config.yaml
model: "image classifier"
dataset: "single printed letters, digits and signs in grey, bent and noisy"
train_examples: 197500
image_size: 24
crop_scale_min: 1
horizontal_flip: false
color_jitter: 0.2
targets: ["typeface"]
num_classes: 3
arch: "resnet"
norm: "batchnorm"
activation: "elu"
depths: [2, 3, 4, 2]
kernel_size: 3
stem: "single"
avg_pool_shortcut: true
widths: [80, 112, 176, 256]
mixing: "mixup"
loss: "cross_entropy"
head_dropout: 0.2
init: "orthogonal"
residual_init: "zero_last"
optimizer: "adamw"
lr: 0.0016
beta1: 0.95
beta2: 0.999
eps: 1e-08
steps: 18500
batch_size: 256
epochs: 24.0
lr_schedule: "cosine"
final_lr_fraction: 0
warmup_steps: 370
weight_decay: 0.2
Rows from block 8 of a small image classifier, named by matrix and row number. Rows with one number belong to one channel. Each number is 128 + 32 x the weight over its row's rms, rounded and kept within 0 to 255. All counts start at 0. Numbers have three digits each. After the name is the row's rms in percent of the matrix's.
After each channel's rows are labels from the 100 images, of 14848, where the channel reaches its highest value: "top examples" is what is common among them; "colour at peak" is the nearest of a few named colours to the mean colour under the peak. Only what is clearly more common there than usual is listed. The data: single printed letters, digits and signs in grey, bent and noisy.
# convs0: first 3x3 conv (model.blocks.8.convs.0.weight, 176x176x3x3, each kernel summed), inputs 0-87
# convs1: second 3x3 conv (model.blocks.8.convs.1.weight, 176x176x3x3, transposed, each kernel summed), outputs 0-87

convs0.28 100:097110077147103167120137142143162086103134131121113085066048108080191146123094088103083135071108141140163150206093066114143149116094146129138117095095077146107137129142092128142111150067128119100138118108101160146132161091146175112133101105082105058089109147144160
convs1.28 103:082120168108123111127180136102177140116098095107120122076195039135104087134102154161124085096085102137032122119168169217170085157170121128139133160151149203202164146120069114121119111140140128119121126111106090123091103129121116154086199127133132134161134134067141
top examples: small letter
colour at peak: grey

convs0.10 100:107130071157191103150139128173138148126094117134090135070132128123179177129112141145142135115130138089164127184126137138147154155077132144116137108089094121104129144095111108124118138101103141023137112096115148096115153117095129040055181164114124095156086123138156
convs1.10 091:108169165079099133095200122164130130124138108160129116098177148130157155193118093166109126102113122116135115132135154223174113165194120065150135144141071166121117154109132120101075109124164121140143152128108093108108167132133128118109113134087146135178144099098143
top examples: bold; serif
colour at peak: grey

convs0.142 098:183175075121130152124127150120126075146098096138121141076154139054128118095055079065139127124153108080095150139158171135118122116129123136103155145157165141092129096123108118059161117107062139130085138121143147161113152221174138129147059116107113184142076149160176
convs1.142 118:190088184169146106108114133148106147104149162096124111082077099188107105118140159145151149141182073112180120130070110108119158098118169162147135138071084094115140146109161132119121144143123127180132125046110170161143158170123133137158070121099090079160096170207140
top examples: monospaced
colour at peak: grey

convs0.66 089:158144107183136122131096146179166091159105125103121098084155156071193163102093119113121183072122126148095142189179062142135136111163092148089130225135119146101120114135135157158107146102127111110187171114072150080143143168116099081079101161126148143107114149102212
convs1.66 081:142060187111130169099115138191125151091132170064137115097060106198160108124208145132103168143145085123083118150146123134148197117105106107157078116043078092118119157099104132119096156137064155189099171092102126166159174129111168152098177106056119102120134146178134
top examples: capital
colour at peak: grey

convs0.172 125:140072098117076146137084116123107151140117114079140069115102156069150104111101092146185159096118162104139103176094140098167141146090167121114189080099114139095092071077142098099166150147068140112098123151204146136163160133090156131126176136114143076166174112097095
convs1.172 105:188096098172160094141072099120149147091123102141142126154071122130124123117105133147143095083154150086128089145092049106095177150124118150133104093147210184101145075074125114164116140146153130179131096171139117075126157159120144106130152085129162137124109137123136
top examples: bold; serif; digit
colour at peak: grey

convs0.144 094:167121136157140128126081177111145127108041121098153069106054171095177153120059043107139143122159182097095154208101112097138090131105128147117112113114150091078102093118166086094147135124105132133194116121180151158141160174136154125112120139125145114099106127144144
convs1.144 081:161118139157176094133074126111128160136115202084118116116069048123139137108108133106132110112192194101146106096133073092073141117132075142124118136119130159099151105074145126150085168117181107134116084061148150131078124167190118176139173085100187128150133131176119
top examples: serif
colour at peak: grey

convs0.167 116:130123186117095115097123066162097096111206173174133157181110100153098161142144144174169082136138158196135156118100152117167135097096206124164081094142169152186147103088146089132193091120133085081093099141090109188087138194101150106171136126136134123212081082153082
convs1.167 113:108167082125076073091131138136129156104135144173110175163123164098127142156144073136140174091156117131132130149164129139176122134142120132162172161130173170065108139144205129134096120127110128149118113171103157114183125135109087090173063127167085115170084114063143
top examples: the character Q
colour at peak: grey

convs0.162 093:164108096159101118152120129065165134133129109151133120030113150096141101153055114066135141076097149104113101142172113185135119167088114141144126145153118146110146161117060122132111135054135137116153129123099153112128196133084115066108071160152169092100136143118119
convs1.162 077:131128180122141053152159118060142206112149173089103150079170084135055086138132135109142125147147100104123096082075198129168128140131143109179184130138119091160143173174124152092123145132150101147085093101130176080071117172106069144068144122110116140133165176096197
top examples: the character -
colour at peak: grey

convs0.112 115:093141144099146104161151097215153133119102125189090151155061103144137197154112162170131113125095172097110164187126116091143131149032139146159091088092136155158146152101142112128180174136137161074112098173138138165096152097111151109135156190102141085161085129171140
convs1.112 105:068197156078096089085188117126123183125190140174105162115181183117153143221090097128118175099136114116147101116170160178192098128188181102137121179124096111109121102133140137080134130133116134115128147142148122090129155130088131101099140112139115133137148111049114
top examples: the character w
colour at peak: grey

convs0.115 111:082098119109132169111115117116138137095118095096094085113070139114148123107135098147145108072107116154082127177091107103153115149080136147097149092097115182104174101154145109108111147097097136104112161142138168173087154090179163113131116143098093082167119120112131
convs1.115 092:065141157127128118092179122097130126098112106143158105098180147158124131151104186170095204091093103123099127134148139198197090128202112110144116109161146167179135139142090127100091148114107112163105164177147083113146161133104110104104145125162133132187095134065120
top examples: sans-serif; bold
colour at peak: grey

convs0.64 097:157076094165137147119095176138136163115137097117129094108124156096136099123148129144158173119127131159103148088156124134137148166169132167163140165108084171144180171132117152114137184102121153120164220103143074122142132141127103120088108136124166187163158118075178
convs1.64 097:108102163130103106068139120141151198130176139075128104075101147148071080178124125145117173127194062100105087136157107150184186121152140108194167151108150122149136171137164122102103141128124125187125115115138195144163193165052115117111128119065121137154080156134156
top examples: serif
colour at peak: grey

convs0.117 097:122140111148159103118148122139176100129038128155108133076140153098136172096108148114116145037114145095090100150137037115148102107099091159060179157107138147104180136117115147134065153107160135039164129098110113070137136120109089084076128171111142113147125107151153
convs1.117 070:130100145072130127102161168168120186096143130141114126127134124147188134149180084105095128143082133127127161103104166101109124095159059136151105124074028109100158210084108119084054158136062153163094192117137129148100119087134196161141136117107133121115165120124118
top examples: capital; monospaced
colour at peak: grey

convs0.92 097:159162107179138156145119128115136107156127111138088072069097200057226144156071088128123127112156089133160191243150136195121085123111136104083176143090112062115073100147126076143145125084140104146149177086137176129114179145122137113121142147120120105071105179137181
convs1.92 116:151086173134160132111073134123151122089116174093114125090114073188158127128169164171196150107206086088125132110113072118139191088129151124119140088101124129155141118065118141104108170127126118169113140068124162178146131165160140159100140084094119083177128127207102
top examples: the character %
colour at peak: grey

convs0.23 110:108168078132174105124158107182139101118085132181068143086158120136152154114121157143129134153143137085158138138093145095146145150074145144098147100110128113085138143125144114144116140131137138020128101091121142079135114135124146048079196190084143113146065111144165
convs1.23 111:133160149087080155112143125165102129147160120130129117116144199139132169162123077162102155109131125099168094141165159179180125159148107076124154167123061114098129141117138127092074106123144143132146176124116095128146126116121124126124072143095136120158129105142143
top examples: dark on light
colour at peak: grey

convs0.15 132:109157117196181135096179149165115130104135076129109148110079107120120127108113142143119186091131151151170158078108109117169148125169109150143108133115055126182107115155113106121085144144124142172150144123134099139178141137154129141169144123119112089147177131171139
convs1.15 186:114176116136151055112162115107195132154163103172134104154182146096139114169110087122145060101158129127152139119139104141124134129136192119108173132173158171097132134153163112160144131137167103085160058158130128034106119169098070129149110125146157169104095132076149
top examples: serif; bold
colour at peak: grey

convs0.166 123:097100093153174127129150155113146155094078109094088094055089128122143141101144121171155126083108115110085113185137134144126127166133101148065168137140104182036158138138096142130115163084141141120132170126116130107049128090133153142085136161123096131170128108112127
convs1.166 096:112150190102125108056188141109120146119139117151141089098165147167139144176119150189103205097119103127156139102144131223156087108161112088145120111099106093140115189112115142055092148120096139168114166158151108180122148146136126124123104139069146114177107129131135
top examples: bold; serif
colour at peak: grey

convs0.108 076:094147108156140106102143107171125097128098151151153118142097106125101154165145164141165138111096108127096140085131131110140183129104141147190141126130142148158177176106118152136118165140158153020151127085106091132108063108114122045073113117134183120155094095122176
convs1.108 091:130156142058079099077213175128128208104155166156100138098134143133112135207169075119102148112120140127120132127143130134174120091156106072197143139094115105099136204159175142081088143096106145168116174085142149121150149127101112126129141121127119106091103132084120
top examples: monospaced
colour at peak: grey

convs0.122 107:119131095138112126171112160129151085141148161142107069047122150047197145112075067084089173077104096147109106188182071167132143129146123119086141125126130102071136137181118124136103126107144119164135111132119169092150136123127132087146063154109111078066120173100169
convs1.122 079:109030212128098118147119126145155130123132068031122138129115033143137090077156158111101128145112065121083091145134156163152185166077090123098038139095112132155129141139048140098111129126116136125093120141109091119103140105100148123094158104077138126123128157191133
top examples: capital
colour at peak: grey

convs0.141 082:143124128170128105121097133148159099170057148109106119107150170081184165092094103131134171024137137142104155176158061127121117126114102143078149214103120128136159114105129146139102166113124141096171154099098147079168154186078062098090115156092143104103145128103171
convs1.141 069:148078152090151157112126147177137176067133160107111131106056102175163123133187133096121145125127102116090155121111122106123184082154095125184114093050083114136126186084106142115089168145030136173072170104146133169124166116132215155103165103085106116128156134122100
top examples: capital
colour at peak: grey

convs0.165 098:109091107112053124091115147057173164142098127090123118106177145105122160106160049150159145136132140086091120102092161116113151196125141099122137109097154168117156147121110140113132130179146131097105187134186113136149119167128074159063173112113166150201168094069152
convs1.165 112:200170115174152118098162141096179177073130124204127117122084146136104116164089126155195114120182163150158112113086062092148157121104148129170203126117185194100134137129154128119124133130137135133163113149137169126138160148146109132197124116152127142110074145134173
top examples: serif
colour at peak: grey

convs0.82 100:127143123162156098112135147150181099147052143119110099108135160099166159118098125115105140073126140110059130166148067098148107133116082155069156201134132139121148111121132156150086181113151152038185128104108105097151132132118080071046102170114147135134137114166166
convs1.82 089:133097146074122138121137168153131184083143149100133115104126096144162106118208078105122129120089133124102141107115120091139124099119083126144081122083063081117143184063103128085076177128065137164079196079144158182097145126148173149107159114108120112122170156139101
top examples: capital; monospaced; the character H
colour at peak: grey

convs0.54 084:189165099123113152153136120136155072172122091094098098070148135054132125116041110032143111108167115089125187172168144105118105130136144113124129158162161144089124111126090146077146113076097120112129141118110196145098232205122120138123074159110146180147050143143166
convs1.54 100:146080172143143121093100143102146145102141170085119131085094126207128123136156179168175127115204074099155109135095086118157190104111153158156154095086103120153122146102132132106080167126122105170119150057128165180125173174149140141124086076111069063167105152195110
top examples: monospaced
colour at peak: grey

convs0.130 146:133182075109139112119150121170131093121166115208068091027143095098142114114136106128128121159141115115146147132084121078150115133097145156085202087155126125053099147113120116127114128108136134066116120100135124103113124115135171053097184203072119146147040125158151
convs1.130 125:132147143114060136122106129169116164125123069141142132138125119130097159129107085162125168098108099113183103143175147189153114159140089099117127175125080116124145115093123116125078107121143141142130171120116079162119121109139176125126022137115137114195135140170148
top examples: bold
colour at peak: grey

convs0.103 106:165138080154161127118126136179141081170073118134094126055154151104183136096093102088109167096124141108115110186158076126125142121134099152060156177117104131076126122163122140128094125121117115066186149123085155095140163125153129047064134179118137119144050139160182
convs1.103 092:137111200090114140102151154141133145095134115122130115071133086172175118117182117143123155120098110127132125139109131166160134131110105121144098138075076137125128178085063128064084174121084121155099183069137111172068165143144186171129151112070123108185156153165114
top examples: bold; capital
colour at peak: grey

convs0.62 083:074156102188091126098148109077149088119165131149160125125133120100126165119118087079122180052162075159153143099109096125136170097082089077097107124122133152153197165091066130096140123121158115097078096105058113116073105147113102136147137087101101105135156133098053
convs1.62 092:138140078080115122154170124137156051097109139203145114147096127112156101159126077134116081127079181164109189089085137106145107109166099141158171138181160202094184164139100132100129135145129119118118119195123131103114113100123167160173150131187178152101196116054090
top examples: serif; capital; the character N
colour at peak: grey

convs0.69 117:083094115126088183140112168087124088116136149091111090111074180054151153109101093120111124072107107121113134196088090104152085141118135133100168072141117120084090098095119134116120111119121102139122131101151170155111142110156216144148111126142136058107127138157119
convs1.69 086:149146121134102142186150149101135085103093065165139098161129046134167179051130113133129117079125147149094113126090106081130152166107114142065107100168187161121143077077113092142122134104181138132104124153096086127128091117179154142137181107149182135118073162106143
top examples: bold
colour at peak: grey

convs0.121 078:147092084182142121126163110121117104141100180077105125099072116072193114090076091095126184111094125100146112145093114136096087112140135085117185133108095089106047064157178117171095135166113109116144118122119156115175157115125113090102153123110160086091126147112127
convs1.121 074:121061158147122102109060137096139075140121112093152162118161103160159130128195136097146108092120136125084125174074081160137134139118124170151108108081143192118148098053148105112140134155171112169105117112111123122101154173128106150115191096135138093174158154172092
top examples: serif; bold
colour at peak: grey

convs0.140 086:140118065122128159130132150115156123113057071085157104092053132086169151111107108073134170113148158140117113186106131112174133131110163129109198113080151131098055065119149138116151153125122170085141187124161112153131178177127143094117144132045152146147146132152144
convs1.140 096:081072144146200068176087124100124134148119152110140138113170153164142132115137177141141085117136131085143141133127090134096086125133135126104139126142135225127144101059123112142151132125139117172139100174142175096077158153133075136126154137134153108150130151140140
top examples: bold; serif; digit
colour at peak: grey

convs0.145 085:173135111177137147099145131124173105129056141088111109074035133054184149109050088100115183115148172087107135168137131130129105107097098138119139190083158080099067095078193089133128163127132167143157085148190149168176141163129154117104107148123121091095105156154199
convs1.145 098:148092181151134117107078132128109138149131174081127131101102122198143144147178150120159087140210147098128120130118095106089157097100099139133105115077107104094142116066155116095141150144153131135120089065117139137122134178159117170120157114084130088103110125221076
top examples: serif
colour at peak: grey

convs0.106 139:088161154103128116103148080216122116095150162224087153145082125145149169112136170151121094139118160137147160166077115079134140132045149140130101093083159129160150152132148088177179141142149117056112074137097140170143135129124158077132165178102129060150084119167149
convs1.106 128:074174127097057106090141133164129173125170110168117148149149165104121155179113050123120146097141115121149068138204151159216122137144126100125137216113104125096116115150134123103086122132132125131124169138132120117166142114088128111138090107116121119140146134081123
top examples: the character w
colour at peak: grey